Weights of a small self-supervised image encoder.
Training: soap at rate 0.0034, 15000 steps, batches of 128.
Rows from block 11, named by matrix and row number. Rows with one number belong to one channel. Each number is 128 + 24 x the weight over its row's rms, rounded and kept within 0 to 255. All counts start at 0. Numbers have three digits each. After the name is the row's rms in percent of the matrix's.
# convs0: first 3x3 conv (model.blocks.11.convs.0.weight, 192x192x3x3), inputs 28-41, a 3x3 kernel for each
# convs1: second 3x3 conv (model.blocks.11.convs.1.weight, 192x192x3x3, transposed), outputs 28-41, a 3x3 kernel for each
convs0.134 094:131123140124160139169122146161124127178138130112127147145142130093080129119103101138095084101133121108131128113146128088115120094123135138122128108116136120119140126159054119128095091114126131116132094126149116154159124107084179137132128130129096100137085125139100099091139165115127150147136097129153086127113111132115127132120129126139145153101154150091107107116146136124120133
convs1.134 092:139138131111104126119146107128129144093102114102130109135150111112170148125128127134119137095130162141139160127118121145135139148110130114151147101157169119142141109092118133146101132153085144157141183186113140123080154133147089166127102135140161127091149130181156152145175115104113130121095111129129139141101125129100139102138092135141144134123109121121114135143134164141155149
convs0.135 105:150108117109132166146132123145119120121145114099164146177135115127147109130161146135147130111092155171133139101112129128167127196115197149103147112188125070112115083123128103146132110049095146093153087075123129155134102103124122129137127141117166110121133076121123095140167164104101150072148143133108132152124119137149105138093155110119142121190113142148135114126150107147115154
convs1.135 108:123137128101098142158116146119122122139096145145099128142106140090103120149096065146127115095166105131110146065133077172145103120114138142126161139065065137119136141132075144125134099098178113137149128139137100076140142113149095090131128142081144122107138129096126149118107083109151097181143139140100113153103133127101117170133155112107114155144075158130144105139080172137061123
convs0.136 104:096149135139155133131070134120170128137120131135101115121134098149139110094154094175094107112098160130076125122091136138141113153113121118092105165104139126128111134154092127069151136131145099125124142122121136121175147116082114192131135113159135131130127104132062143102110122140154111139104128138138098100129115128147136113138148141129152117103106119137117137132099158128142108
convs1.136 103:116156148166112118116082193131109135146103099118127137108126118151098066141124129172155093094149140152135089112166105130088130126131146134139113123161112120151089071132152104171157116126133125148055144128135153090145098113140120092172145177098166116160110125104123097090125114139105119083139129159109133126100134094166102158120103116124114130141119122124134107097142141077166140
convs0.137 093:133107151126174155144157125131128139136138127095133143130148114134117132129132121165119106092161145157108129126127177118204151110159137144106130105136102125080134143068130099104124156108084142204129153125136140134120093110125135118135122162116152150121129159135155129110151108102159150132146126096132104126122147151128095138148118120115127137151117142139113117119106130101112170
convs1.137 092:152072108114154171114164130119162120119103147134144101139109095135123123137146121139158127163123134135106087145111132098107158117131130115149088115117105112146104122092087126106204097138110129136118148159126133133099150091143140122132122149150120116129090085131155107094128128141123125129118120119143151117121090158132133140127143150137072128105101086124145172104110124117101101
convs0.138 100:143137135149143146119091109145129124120102123122120125118129117126122144127148134098090092098123113115094097142155110138152078140123139141131128105130143126146127131102187150087082131163091106103156099094127109125120155145145102101108136105141140166115144181151119127166197129093111161121110119065155157165126102134119136143142122096146112108123140143124158115138139145115116141
convs1.138 101:131127150171129146106097138080108157125128156133154063124131149165147119194145171145098118111087120132106156133100094153124136141135114140121132155137159089109097102108160169154096084160107126113133126108127121134102160137114150126128149129129096109165073087137121107133139130114140113147095098104078088112143114090136115143145143190172147139195132125112153135091117117093107153
convs0.139 091:150146137113131121108106134066160133119086107108151152150156117154137136171090148125224121139123146116170129120108110082114068078038086120129108158143111093115151131116119155173146111088132109138156136147121085120134139111156110132090147138124144126148122102141123098117129149125131124124115154145113108093110103105124134129127118158131115119151137142114138110143115086149133127
convs1.139 096:112132167163117145120149112115096121154171155121091145154114093074167106155132130175105164095112151101082142114109100093105078121088102092182115153089119136123143132156107105085103132137156110126143150114123075122138122135126171128147106127124142118132124158154115142106099092127166142138149123119122156135166132145154127151138106158141160133119138154137106134143134108152138147
convs0.140 114:116127141100094116100134111152133099139130137089136098168125152121150138115127152111085095146164118131174115110155102140086155129094129163095144095136108154140134075138128121140122180127134164153125121113083104108136146154096081163140091156129150112142143127175110155158119176095083106148166144093129143105150148176115118113094101131113133061163160114105111151108125119119124176
convs1.140 110:096142090148142129132124119136113160122107134131103068098138138089103166115135108154071151124115117159124167101151142107161098141097136101124135139115168137162103113161080108102160132151102147149114165141168132115055098128151105142103187101127117127123116150116116099128152161102138110133109128150159117142107106099123106123136122153189099126118135134095115133132132115088132167
convs0.141 115:124124141198061102142166173151080117144129081107135132119132156146142149113118119149094172083155104142092131119158147122092124145089135179065149099141109099120132199123154149138109156125172055139094138110120145146120156114105164137108143126142122099166133120136148080134104088158098169117100168094112132119144140153133152131146117129098101115132084156127117137119141134123138135
convs1.141 112:134110093204201070099158124101149102142110124112160139126095134103146115103125126119135114109158140082150109144139119121172148149089102108123109130117132126179094089135129193137106194195071110141124112155115139113128114135115129079096107134121125148089136149107081151154139114153139110140072127129132127159104167084137116122134134123149170114137121130177118128133093123113117145
convs0.142 091:093108135153141146123110150137076150133132096111121133120100152103109128115133109152093167112144089127152143110138158186173111126115123159078119116106145168089160092154118130177099108136102111122121152157077138136116154150134117104120147120165134139137121129073140107124118179112135151081126174114081159106113167171130163146154110114150121121112098150080148150108120125130135106
convs1.142 092:144116136100160090158137115121136151132140122111175114133124126167125169149167156105122109157101151059114115121172150156127078109158154107142135116127127181180065163117128137142121123104130143130141152092115136154116107136112108139160137163128141105125110104133122077144110115128140129178134088147133128131098111129176132135085130094114129131163180123123126127138131126128135151
convs0.143 112:091117146190157111202166098118183132079085175139105155150120119131132126158132112074086154169096129160121144116096143140088144136141124108117136131114122094133083118104124209121127136148078132120118108136142114138144157119110103183099140106153076148135084112107132102104126149195110127129100126170140151111133153120136107144140117108173113127144156136167107123140150127106160109
convs1.143 108:131121097169133092127145131071097138097138184133113111135114129127134104129127111078175133125107122106096146139099124113155115120167113182135167135217193100122193128179160095175101107114111110089103118118147121137085147137128185114152105156130108116157106122144126100104108140163104143133094113174139144153146136180113135127128134139109149107131135095112122144082131152125113143
convs0.144 095:148168091093106118141131116146117136149137128130116176151097140145139100103109136114123159138155118120172134124126130134098163164140150114119144110097122175129097177120129108142088103084112110159125087075152125132204130130074120100119167149127136095148138090116108106118079171120115096078162113126100175167129148133132119093157095095124166151153172138177147155155126143131105108
convs1.144 098:130114147116145155184152133069152116120139106135120149147131135153127091128147114121096096167112128109133142126106104121135131128102086153129117137063120135162176109126152119147149135154106165180148181122097124073099109095105103125123122104147148111104190115102157174139123091142127072167201140159147143107112127111115138137118096132117092151155134105150086129150105167133149144
convs0.145 099:098105123137138133120129139145128135083129079137132139126121140096118131147114109178141146105124160153151093133159130119151113108150134137145106149125120119184162174081133123136098137143101124100119145119153091162135110116135157122119131111105182102111113096101129153129063099132154131109110104120117144145140145130147146083182123111105111109132136092138132125170119140127111102
convs1.145 100:133175110105133161132109119114111128108141159203084060128114151135127146143126150131122131105171159156108116125131138131158122128094158111097139176150112114095115162076150078158139135098139138107121127168123170075099134153132165102140146096140117160106098145162140119079139136129091133129153106157130103174130102125131146120153141095127196136170142104138144096131166107091132119
convs0.146 100:120119180101136167107136126084169134104114119102134120170117143185169118139147089163084153157124110147115168131106135181121115164101143112129139089131129141151127124092093112116122148125055140152124095139070181089183096118118096126137138130139121150147131172113131152083149127155131142144134144105154138088131129116134126141117166123097146122147106145113165114113158115086154128
convs1.146 099:120119152087124165114105134129125172145088105107119129117107102116134102116159121080121138106109112065147106138139096152115110122129136113099152097100125102107152096118112114126141109111134099126105155120127108147148141099137119112106105137113087098146078096180089112142123150116123121114138152095117147105116141147126138155115157078114137157116121121145083144122116162078114133
convs0.147 107:151153109149127129156101092123128135116113156138059091149117086138144131133116137094144082088139178172154060131084130142141131166107151099093112145136123123144172085095175089133097139104083089095182134112158114122101120149174168116094103107088099121112129122127187101137105133160158101121136144092142137106115132111131113124133114096120124118130143144138136140131181126124168115
convs1.147 108:114109112121115131145138101146112100104123107111156094120126108156120112146147116188168096122178158178142091132124132137125135116137134139096148117100144134125085129066167162090092078156131130169120152143149110164185119141129128107086152118135166146094149157132093154124155141159163120122142129134080134113103094148136147094122136130159142135115155107163119125173115109147065124
convs0.148 105:156112071119131146102142143094143125095127123132105147068099141124133136135155139148092104124108107132131146114127116138127132135125089128108120114116129149140133102123071100138099049122155083145172139133123163110105177103116110082140135108164085165104146169097134089127099117160162126154121132104145086123122084166136097124108121152117141105128115160128176137137132123143106106
convs1.148 099:163167107163155081145105114184145135154124114107113127150157132127164124086125113161171094138113110150151107156111127126123142141101123123137134107107124137106126060155103123106113089097139145121102110126092140089122132156107140193101130100114185127117132156154154114139142124101122119089084104115153173118148164110173137081130136129154111136125161128112127129112108103115096138
convs0.149 098:115144125141121143151094149151127134146146139102114103131139105128129143128118112110128125124105110127091126092111143132127145141168154141116104136142156136129140134150155105075134140131093220200152147141149099071117098130131120130128165170194105133111096126141108093109095150142115096069207210184118119114139135109092092129126086095136100169084163134132132128135155136144156126
convs1.149 098:123168164137182122119096172131153130097075094122084073118106135111094121150127145118141114149111144135162132113105128120162100128138154110102102173129141109126136123143155121175113134125098113130128105084057132126140093129095146169136137140175155210112111164203103090115144065074138172133114147134132147151106127140122121133115103132138189112140146141139114107139119154150106104
convs0.150 085:153123112116086079061102126111087096146138117138160148136133119127171164114176142132139114142179156072141158098118119113134116110115110165132108127117094132093134179150173170130149156172170142142148103112066094126093137167158143159149112135133164123120108119105119129115088136116133156106131115129118134138129126128125123103162186117144132118167149124146146144119128134157141140
convs1.150 090:086029133068037090109078076100113100069119101172137095079093124083097114103077087127115126124125127119126095156142130143139119110129102125140133114106150132115128120125124178194178156204157136134128135141150112117136118126072165167128093146127139140137113135151157116120141134102121118114136127126111105119137088104144103099127128131156130156111159136110105121134124142111137138
convs0.151 099:094167085130098108156131164106134123178100078111086157096112144103148136107115109122158130122130139144120109156052148106106132141131119122107110107131126145145072141136094129110113122092125103111171116110167145139167091176132107117078116104128128154135134100139094088142150134148102167135145145069117094138170159127121153131098084102099144139119156155154108131142106114155153098
convs1.151 100:110149109125123096107097145099166101138175099121099171135114143093117166107146111108094095123097100104127156123133101125121139073206119112093111081106123160131133116120161175126167134108165151166089139145118069113169120148124128187124124103174117133135116131081134112146128116109082125148154153149093105154133130079128131137115124148126117134132175144113104111079147139089137147
convs0.152 108:120131135108130107158114109093103169122086094129111135109145131158124116089146131124178132124118130129118131132158155143113105132119138114131139123174142151118148114120109147093145115153128142143114113083120148113136113122101122131150092151149131107137135129133127147122140125122159123105118155157121118096133099109119122102120167159105137136140128150114152117128123135107094126
convs1.152 112:103125154136126156104115109125142108146159125076120155108142166139092098105125161118126139163144127073110180143118109101127114144125081140145120127131191134137054121164099132167107150100070101140126125170121142145114093134152107117095136113146136089129113147130145137099134130121087151154140143149154127118112106123163115119139139122124123118090062159121121146104111145111163112
convs0.153 086:132116115141200154120114118149109139094117161123106176111145127119148133138140121159116111117141136086069096153155133117084120166107132146151155148122137108118087123108142089095096150136171145127141119123145140150115117107142125132144142169154121114092080106105069145108169145132183120131139143140124142135135104080144151151153150114115138135103122148198181172131127103125132102
convs1.153 088:087142152098095099146116069095108111132142159135125127141121145118105148141101133148110138092124112137108105108138113166168124125143152123077123130114071128103125116114124174109115078164126154139161133149158107134116106128125136128127132119146170141139139095127140109150113063102151089098142141104128109123132142115118119103097165147104098112136117170165146115159109121110072078
convs0.154 096:131127160170154157091162132126146130116138138135130117109111140103126131139115122150125121159169138154102146169101159131103114140140152112126156146131155110104098120081100150102124136137150140137087117125104160080155144086153095098138136099124136109151130120098135154121094097063141115117136102094129144133110135147095130135092096125090143135151094142113086109144116142096148143
convs1.154 097:147093121121168129122097127160082132117126116083152089108120122127110111112147130137139120133127098140147136049130137134141148133102114121122118099116088092067111117160150108125105153116142102113119111155150115143105094162111175148167130196097087129119094117142160095115122183126115114143149133156106106142081096129135133143096126112138134131102123142113132134106165176130133111
convs0.155 098:110125127110101113134116093097115141169180135121183149057171111168101202117159120152120145083153149131122105141121120115093105145106174163137151136138106108147163093143086137157112155060135142179133136174078143109152180125107133146111173126142121133138139098129105172087134140161098177135157121169107134123129120170103132079132137135136139115129099128157124165129115100076133131
convs1.155 096:113132123171118131096132130162126136161117099110127181139122134088174120160083149146140121089119164134143126125151092157129140129113144122092146122108143130128121115177094149078137135146106128139069130093112163168102117144132150102194120110125125109151182154103130144133101147093083136142147120142163148099089167115158135131125103137086137138163111100122146119138151183133121103
convs0.156 102:145113138147142078092174165137108138133150171155135113118162117147152141144157140190099129139149130152104190131147082121146147169112170154140119171136140128114102107115158132144100159123122158083133101094102128142128129130146116145089154099128123112121113118159126121126185177100100118161150122132157144142143113119129087135111125127156120130109126115164108121116147150146133114
convs1.156 097:104098154182133113114135142144141110106125142139135105130098161127165117121167114102167086134117128115160137083141102127132154143127128132140141134124119133132126087169115159123104091145142145119119123135135132119099148146127154101138096148083152097115102144107106098141147116113130137106145105116121147135119118130110131104117095140104105139156107114127115099095112151137115099
convs0.157 117:131116148168108145095123126163140121122123162116110111133113128106143137123095119101099147135125093072129146118144132136090127132140109156109110090118145112152106178173098128106138126115130121121124133121112119127124129149140118076142121114118134118164144141141128155128129121156095138127117137125119133121120174121097139085082174094118143098138126122117132126122177130150155104
convs1.157 110:127181143135131122106148133156160157074113148129139110098114118119128110116155102100144150182116106114139154161107141142170147123102127139118187097154190117130095120151181117145125163067071169124110111099127140080107127139164123155133113098116127099165132129135130145130129110141133090127119175107171094152120139158109141117149149116134147139132100159152133110152114120127104095
convs0.158 094:100173113084129092134113112147135157133139149136174111110133163116114121111147131163146139105130137127116096132141140100098121127153097149114143124168131107103089131141112126108087120156143073054094119140164121161131120085089137121098109118102183126156121134122149175159091120076153132104174171180127130122127118155113119147162110135101124151153098141129147115111114114105127134
convs1.158 097:143168152127126153140081132188145128119157151122099126114088151126119098126141117131086144121136169162144092153119132148166152122117139119116138125116087105123077170087119123130167148163106122114151115071081118172159128117118128110106185187141171106075136150166115173151073110124143109106186168126126142117099135155140109107122157117126113100134166149101121207133128140130141118
convs0.159 103:140153109126076108126184162109104098134154142147107121121115112159173131123129118137112108118151189104082099124086154148140138141157113127123131135122109131155133123141093140122108118122149179112166111155151127114090139143099101121160103139125113129102102115126135086105104147114183156133123110087118129137123125164118138096129105087117140131104167111145150126123115124147130147
convs1.159 104:121098121163184132132129141181174079115118153105107134117067125120089133108136118136150105089115135133105106139115126080128122099130129153114132154185126101116107102123116148125152134139143139143144126084121131151125116122115113114128125108119113185135092097117117101129121134118126079095087074159126134153125128142154135142144112159142120145118121119088143143111146145123149154
convs0.160 103:133147117175124108101128140159112131138112120079097142173096123128149120118115117123129142088126144101130146077132113129189158157120084081127140138092129169146091120110134219191061160106135131153139087089170122137193120153151170197169161144117155138123126114111134112090127116126102141162142107142127139136118115135115125119095089169099090129126128131149119113132126139125143113
convs1.160 099:108104213107156154136093136118106142104172176141169116127109119087104132107155138121137108097084157106144102152122133117092126108124124136120130179134101111114159124187147140130081103125127114124103098109113123095138105139177113122210098170141120136168128142133117102113130189103093106142127129153133150124112128102134106118097148099094169122132126151151107111102123133107151138
convs0.161 089:091147130112101121149168141151102128124140149111103139119128131112140134130146143172106133134159125155135155093177141101110141148138159121131125154094125143133148126138161123157101179132124122124132085171106130103110139133192138130116112091094124157144117112134130106118158139122117119113126130110146136121164159135139114147137115107137135135131168169090177098144132182170167141
convs1.161 091:141133101102086143102135153108131148088120082138115095120096143094112146118152127081125141100065097141143052124141128127138159122100151083119145127162092145085094131150085171101135118142148157142171153129127121120108132129156120109098104138113186108107131160147116154152147106150136116093115122105124100140123141115126117134075086154099172092140152114119142139133159118180162123
convs0.162 113:137144140137115186139172070118126115131102130135145111077170124133128137085153112094119142130177138091144140123125109120124086141128094135111115125083115150119142057179135093116138114131090159182120160102099093146160139092153141111161117170124145163122118109079135115163153132165161135075122154151140068127162081091152088135137119176119125117151113126102119132092107144087148143
convs1.162 115:158097079118152144159129108167110107133181133152155117129100158144150135180130125136081137118129140159163124144114128181114118145110153116110084168180103138194066147143139063135124135088128111073119131155109143100128150100115151170132135159102087106130206125117140111124094141132170139111140153116079154094128150099157169091124130124122166132127131097124130148126117146106115137
convs0.163 095:119127105148133164114121122116126166164128114135106142101163119103133135104125103104118099124132124099149118159121111122168156116145112124123157114116153113137120110089108118122124102117096114115117139160152101132139170135172123121139154132115163158168136125131113101152124104114170104088154138145132119108131116134110115099114101142166164144118149157127139157107122131144130146
convs1.163 096:110110146112105098162120149139152134152120123125161133139122140108132157126138157128133164137134162136138153138118178103108173134100119135131142128135125138138146082101096104059129145166113111127111138093087128137110105112138118120164123121121138119075146123114110099104135114099125129117140150128116114165124121098164128135116133143148073102118165106088116111093090132100119132
convs0.164 110:105133112136133117110140127133158147159128133108178153116084121123160101130128157145102151134129135097141117117155159143106094108110153094156114113106123194078160096138139096145137153129120152138114122136087137105160070126148072091143147112125113110115151124139143112090128118155147098141106157140145112112104106100158129132130166163139101120142103177108130140179123110119093128
convs1.164 106:090154123159106112170123156126141149127122099125084120151108119117097105088143111122107137139116111140191113094164108136116125133120151100209108111121112156126145138136111124170156134142146110097118151169146153122124154138074088157126120163172133129105116137093118180140122077166123150100129144094119115102142186116141107152102136091137170159138100134135151119145133146102145114
convs0.165 107:085158174116128111163128090091087100149151126106183158134115112128133134111152109098117135117094165132126134154137134111145145118126134104111148103145137129081123083099155164100098188125070156133123161157151092090137143167122129123090135091139112124114115125129089169107159140103110162147115130158095133100123161111100127135141143158153138115145128126140167144151126134128154116
convs1.165 109:150106124101125161107103103125097163075154171101136138132138177112171145106133099098169155073142175098109125140146117126107124140116147134147131104107135126119089123148119116102093137119113143177157103082153131117131110172145118139144100134114102152182131143130121077121091123193131101179131131114139141177150149149122122125127166163143150125114105099098114146121095123140087144
convs0.166 097:111112132102254108087127064138153112148128156114086123111108129118136137094090123125173102141151132094097132123130115136117129124184132145115141187130111136125159117141087137177147103168098158135151120117161135125087129150133130125120126144094104164132132138134169102092160119142156123170103147083163142181138122127125114125109115120121113150158117103148135112119112115123109112
convs1.166 093:111165124211078163138129161105127134155121113171126108121148157184156125137175086160173131142158137159107096099112156134113119147141140135151122164116106101138121146121114132155128124165091115111132123104144126151122152145145202145103107116148166145097153122155150117134132090175133089150121118131138144133112134136144063127141158108125075130097161155116119124112124113120114110
convs0.167 102:137112153105133142112125132113120133142171119096120142135157136124109138114070113129137101115145142107137154157123120114137124135132120119128135130142111161145107132115131099137136130174082133163148164138138108096129113115135117146133150093137127128132121123148128119117138132089093130118120106145129161109152151108128146110135165157159180105151081112130127129145140114139101142
convs1.167 104:119119172119143157095140129123138154098122094129124107123122122130114090130120137084123147111104073129110163135110142111147125127145118156122118161181134100158151143098149135109138118090135184169179110107103107122194110159150120107151115135106087126156141124130113132148164170151133129153097059082107127165106155099134116115098188126127102152114093137166175107155137144113145103
convs0.168 114:126126119151103134116115112129153158153154134128146116127100131110105116097105123187142148110086110128154102142193097170114158127164094118128156147095090153116106086113124150171155112155112112117167182118125117185142116114139125126113112127085082128094140155102099155144128158114121070149182131124130127142141140113138132125110145125136129082122124129135142119127094101143110171
convs1.168 108:111103095112133134115150094123089139100120101135091098153138105135147127127127125160130096148138131145109101181112145090153068155082143158133084150161155058169140128130099107097138111127106132130137073144079050140112176122130110122165120164140094160158100106149139110157168165078098156155149155089149141127127103126130125104116139127158155128116159152148138131133137116126128088
convs0.169 104:131139117142145181162158107101107123127158083116132125143132145120127132128121130157124115075117111122118147137159136084144091133139119078177128175109154121100125124102105100130140106111082097108119112094123170125194118123161139109133106153106136113123121152109108136139135108147169140103115119091133140109125098136143125113131130093113125139141188156106164169134138102140117086
convs1.169 103:150067119064117118119139080112100109131120143095194118147091132104136088123156132095120129125116143128097096135102130116101166134138114097179123104140060130082112172155122108099121135091128121165126146151121107067113169093162113129106092144106103133145139071157118104114130151113099115118121135137124117110127119143149102136108092101134211124178163156100122109160176098140127124
convs0.170 100:096148121109108128094100155154122120128170160146157126145126127092081160096138120139155156100115138088131109131123124130157132162134128125134147143121140106155101152081094088144140140177083139098157134118081152152169123147145119101128127135128151133120137151088119068121170129079084074090114152170164150137125104126128119167136118081082092122155116098130112134122114118083100128
convs1.170 104:095104127106127139141176167106075121141111100148140114119086141070121154125109084186099093099176156157151153127122118135102151118159116136172126139154108088110122137048121089154151108135106147107104123139106126081134126129078102109119133130164128130100143137168112138109121119123156101182102135066121136120118155163130150118115134126116131153148142082108125130124142119141163130
convs0.171 098:109122157117092109112119084149131124149132118145152129121124131139162127166178152140164151135110174073104113141136130107133146112142140127133112168142141129112105092076114085141147128138113132210134079146166122123160135095122134131124097136146092135121168138129138137106112141126120155085142168135152163118137164118125090128115124101132097105134135129140140102169138123111114079
convs1.171 095:128133152123168181184131156127127128152149140139104106118083132134144155146164164156121177095153111120104149138136114093135171144159102111130174087075100150110152153140189123077185156112125109136137096126212130124156100119142132130096147163142136154112114107088120097161111098093119077107129108140118144111164109131141103140111119132109130109124123125154163144092110103135103106
convs0.172 097:147092144066151104143173110146143129140121129114153136116154138143169143111159077147150104119150141130069190176123174195137132114153137097152146113110110122133156156135174113118137088136128130193115082125166090123115157180134146129172082116108168147148136115145069170155128137162126190133141094164134080135138121149110150142118136134119107128141125169113146123096118113109121139
convs1.172 093:149110141133117156135145098100095151129094095119159134089136166139106153135134130104174092123117147110107125126109110121120112100122106151113144166126140143108161178143159100123176087133109134147136136136119117110142090114187167174125136109162119137134133084115095121123120124108112127095041083161130129138147146109105161137104140149092134086125145128134129150139143134120128108
convs0.173 088:166135118152114112168160139121087104132154154194149166121102125140132157157164138103145115163172134072089101156140111117114112160123167122126111136123144130180147105133114150156125101157155146171187094103074139136147122098106146148129137168120139106139087143147074075074164170142169161137128131125110112125114103116161122124113109128114147143125121131102110126137161144109151134
convs1.173 089:162120110166187135098121103094079085107144152142166162104117097146197152149166131110121112077052061106132128162112089096130133161121138109056125128111104152160139173128125139138109148124149073101079156106108139140124139102106164117137168158123137108092103078138129131137076069117110090097142140162124065108127142126148123101123150126111118125134127125164123159106117102150138133
convs0.174 105:089144096107142111127121144128146129110126138093148128117165110100125149146153157109129121137120122159156122152096104093169150091147089128093121155134197150140084121074162144130156163074113108162097103135115087137114116121099133134127135106096114119124117131109147103141126110148126065083092161160145122131109107115116112105135086131114116165116152149100101131136145131118148139
convs1.174 106:130107135124136111104128183086122152137112164129108134107136123125133165117121114183125128141082160133111139141140132113122151137137125140098157096138094116168091164159172109133114101160099130168197157117129109111138114141123114111096166161098112126143164135097102128110117138126123179149096120117137114106144116163097106131110054159139138131131128100112110115141157093131091177
convs0.175 100:124161141119095137142149106135138121114087125111148130118140110121137109107117131109125142120169172132140152134126141123156137130096112129176113084158156133165121129117093179140130103111141140129169121104114146150118123143105122119107128135095143074094153129128072162112116154111160124174130129120118158156179130157114145117108119147155158068153114157120118105118103113140105163
convs1.175 105:140075142089096144116106118122128144109102159120141151155136111134138124137103145144148117156111133091188106141174109124097145125128128130131135091110216134106132086155127124153065142165130134101097138178128105133112153120113162148127140130119148135144150088135107132134147163097152153148145149144159106112100115116128128164126156108153094086109124125122123140118124133137103139
convs0.176 089:120128126121159113137141101094152177174148125065174107145138122122170133129119118108144166138117126091125140091147133129158129115104114153145138144124152089136080154089132113179141120135145138080128148105141116090140094109121140141107146142132130144148123153128115110147111105119103106110093113076181148111113159114125150082111125138148154125144126162125100119136155132130149130
convs1.176 086:122159141146141149157159109151078161155131086126108190143168115127167155147145116136119170125152099098127133140129133086093159172124187162106157108138103141141150120144112138093119132194122090082106124100099132135113143128143149125124132110122126118099142118107160084187137102153143107143110088113179143126132155172126121102094138130135108100115096108133113134131125113126151106
convs0.177 109:105104134129094086137145133126137161127154098120128119141125102122158144089098127138119154147132167149131110098148114137143125108135115121103124113165122115111124158181153106145084099102143173137142133137088117112117109111134128115119174131116118110127140117151100092121104081134152135128119158135136114128185140141130118155142121148147153139124115126121112134128144130128131130
convs1.177 108:133109153101064074072108094112172106113103162114094125150112143124125125138128099181123104132130159111125098147141134121100145141111130118188153105148226147133070133093172116136143059074075115139144172096115125109088137155110098118136097111151122149082126160180105145124125129132095134133174173125119145099144131136132141094097142127149147145128142129122114149125115121114149107
convs0.178 097:137105171114169108158124094128119138093121133124144138138125154180113129102114120111098107125150152156115150102130124150079122124149130139153107179117128141145122101120150161135147117133114104159137095139133124144154128155173165171161134131099123123133132110103145121122099119146102115115156111120139161113153166094140115144083146096105166133145111142151106137130132122134107124
convs1.178 095:175117091133114126066155117103126140118103149129142141136136134119176109135151156143120118139118162142167198104134117151130123124158127133121109141141118136145146119092124080140116128102176113128100082105142123160141110095111097094105105107139127101109101120150138103092118147139090202134079074121131149149158125160140117165134130115128104159138127140112128111073124114118098132
convs0.179 111:088104138133107135112176120164125077165084115135155119097122114161079120143128102110128139132111135121150146119121130112094116115173125115146132138182135132111105099174208182119141108110144188142106125141114161134129096141155126164153066111135157090135159134114141142167135156086133095093110131155150142163113139124105093178107162132081102143074110127123131157127105169146162160
convs1.179 108:142072116180154083117182136106119130167139062174118067153129126144162061138115151141126160130122105117173135130083143171141091111162151146127104120109155150120141119176077190140072130149099131134123155148135105133105117097184128135120129103134126099128138138126111182095150148114201154145130102158142105111147143130106154102142123135133132138125145116153122102121123125123079127
convs0.180 093:132106154126134127110120113099166204150148094179108110101155134137147131140088129079154148162123111138136130131095106143135085173095113090112117112112127103164133136111138108138144104150109129166182160157097153096114134114122087122133123091168089126144199165100164134126085146123117074113150116119131129108129124101102112111137128099133133130130144148114115124095131156110131126
convs1.180 094:135090160156134118096101120110155095148085088118107131100141122118139150137113127131085151114081111104136156131153095177112112158140137154097101141129132153129131143123136127116106110147164146162187135136083136101161104129091141062175113160151164182137148147092177108090169179158158190119157086165142111117110119115082085100106125128158142158114130106137113156099114155131153147
convs0.181 115:111122145113104111127114120121144116146133117158131132125117139115161094115120130116152127105130126114124121127106124116114163116157127130116072133102129141119157119105111088157141157140130144112126130121083102134140104155187111121148146128116107199073120120148148123097129107129122103136171131167134123147118159147109118138104125138141158124138109112129155127141156127124158101
convs1.181 110:120137150138123075127134079126123104191143111154126155103133133151089121177125128116144129151112121128110136125125123107157127148132151120162110147169144128107142103150114141096134118116087121102135133139198126178090113106119177141101153133116126138143162102212177080191126120087133106136130102149125142098125145173123145125143089126125124111122152098127150160154119148120075177
convs0.182 103:130152157129116143140129140129102119159120045083158138152107119110138123104126146140093117097132112146098132145136120071107095128163145125158140090125125166107108117151121152115120108139114154148142160135145111132125103130122140098170119174102104094151121127161088163111117147139117104084141070135122147138126153127072133104134123120103128125143166130134137157142107114131120130
convs1.182 100:108148120088103097167113158170103185160153088124131119098161142147142155141118119099140142112119172136140111108135137172114153127123125134171131111150174089102111107104164128135079130150126173158152088134133103129109171121170085165117127104169123113147122124104121120119144177156153126113156079066112114150104122084115143113112133119157114106143145127115152157141110125128136114
convs0.183 103:124142118086118104097131139153159088159104135123121155144113118129132104122106112096170130141102143134136127134118128146148145107131097123148084093108123098160083094076089076097090091109133166067149102105107138153160137149128122163136111142138130123162083146141123127088148130123134160148140079142136119132137143133124109112135139127117141132102120124122131109113122144121125128
convs1.183 111:103095119108123074098097104101138129131118128148105081130135157169161152179170217106127098157136146127166160144133144134108117121114148116094153126098143119153145104066140117066061102075039081097102138130128103111083135122100155110127125122159124111124147121120106131127130124125120125152130119144143103138135143154128126136137149151114109135112137143116083111130133120128120150
convs0.184 101:115079131132122182115143140128138126137110133120139119119141142079120103122127117127097137128135140153136083086102104107131131116106140107129121139114134117117104105101118091112135138132136153155161142151113166139145120126116098114135105119125156158094131122121100095126119151144102105103147130118110142119119160151124119136119111100115137110153163095131122136127153142122112119
convs1.184 102:140154155106119118135130128100102078078115171120117123173121111100110125134124121156148119146155131117111128111138133121111122160136162124165126151142138101125123125103151119156135145151162171179118137137133103117142155109145126145158168124108123140123129110111133090114129130127148151134098106128123120133133094110132140128132071107125152159109112161148118130106095127155112133
convs0.185 100:091151120154130137116117100159150131141124101092142144107110125113116107160104124131140127165163165131176127168109148152137138128167127110121126128135085151112118113112125098182095102075072100117154121078120136114166127116118094129069145138159112076183148124136111126117125101076144148106116153126103122121098177111094161132132131147098142138111110110130136149143108113156140145
convs1.185 103:153122123098117141156133094096117157147136109124106155165170145156118147143125139095117130102117127135137115099098136125144147118140106098107130143118135113121136093169143078086095121131126133119092141108125105093133136137128151103158137144131127082113121096070140111124135143117110109151132095109111127139143098108152135148139121128109148160155129151133137083155190162148199152
convs0.186 088:175159134118103088141108192150114114119098096104137124149130141131145110107103118081069111146166152065127123115122125133098103158136148102166092154123107101128110139122118180134101095140130103168128093108124174133131162111132112082109108122138088157135072069095115096090083083096161129127130104097103107126094102124141136150105137113148134132126115123148167133112113102150145129
convs1.186 089:122177134132154116140138153137080087136147125120144142132110136132132095113166117153097115102112080131187186092100128145154127130161100136114116147161123156162171121130160129140114153131131122139118097103139085039097107121107092106162137143089136104133134134183135111124157144133086104119092111065114142129107087135126175125151129132141150123150134118160123141138117132154110085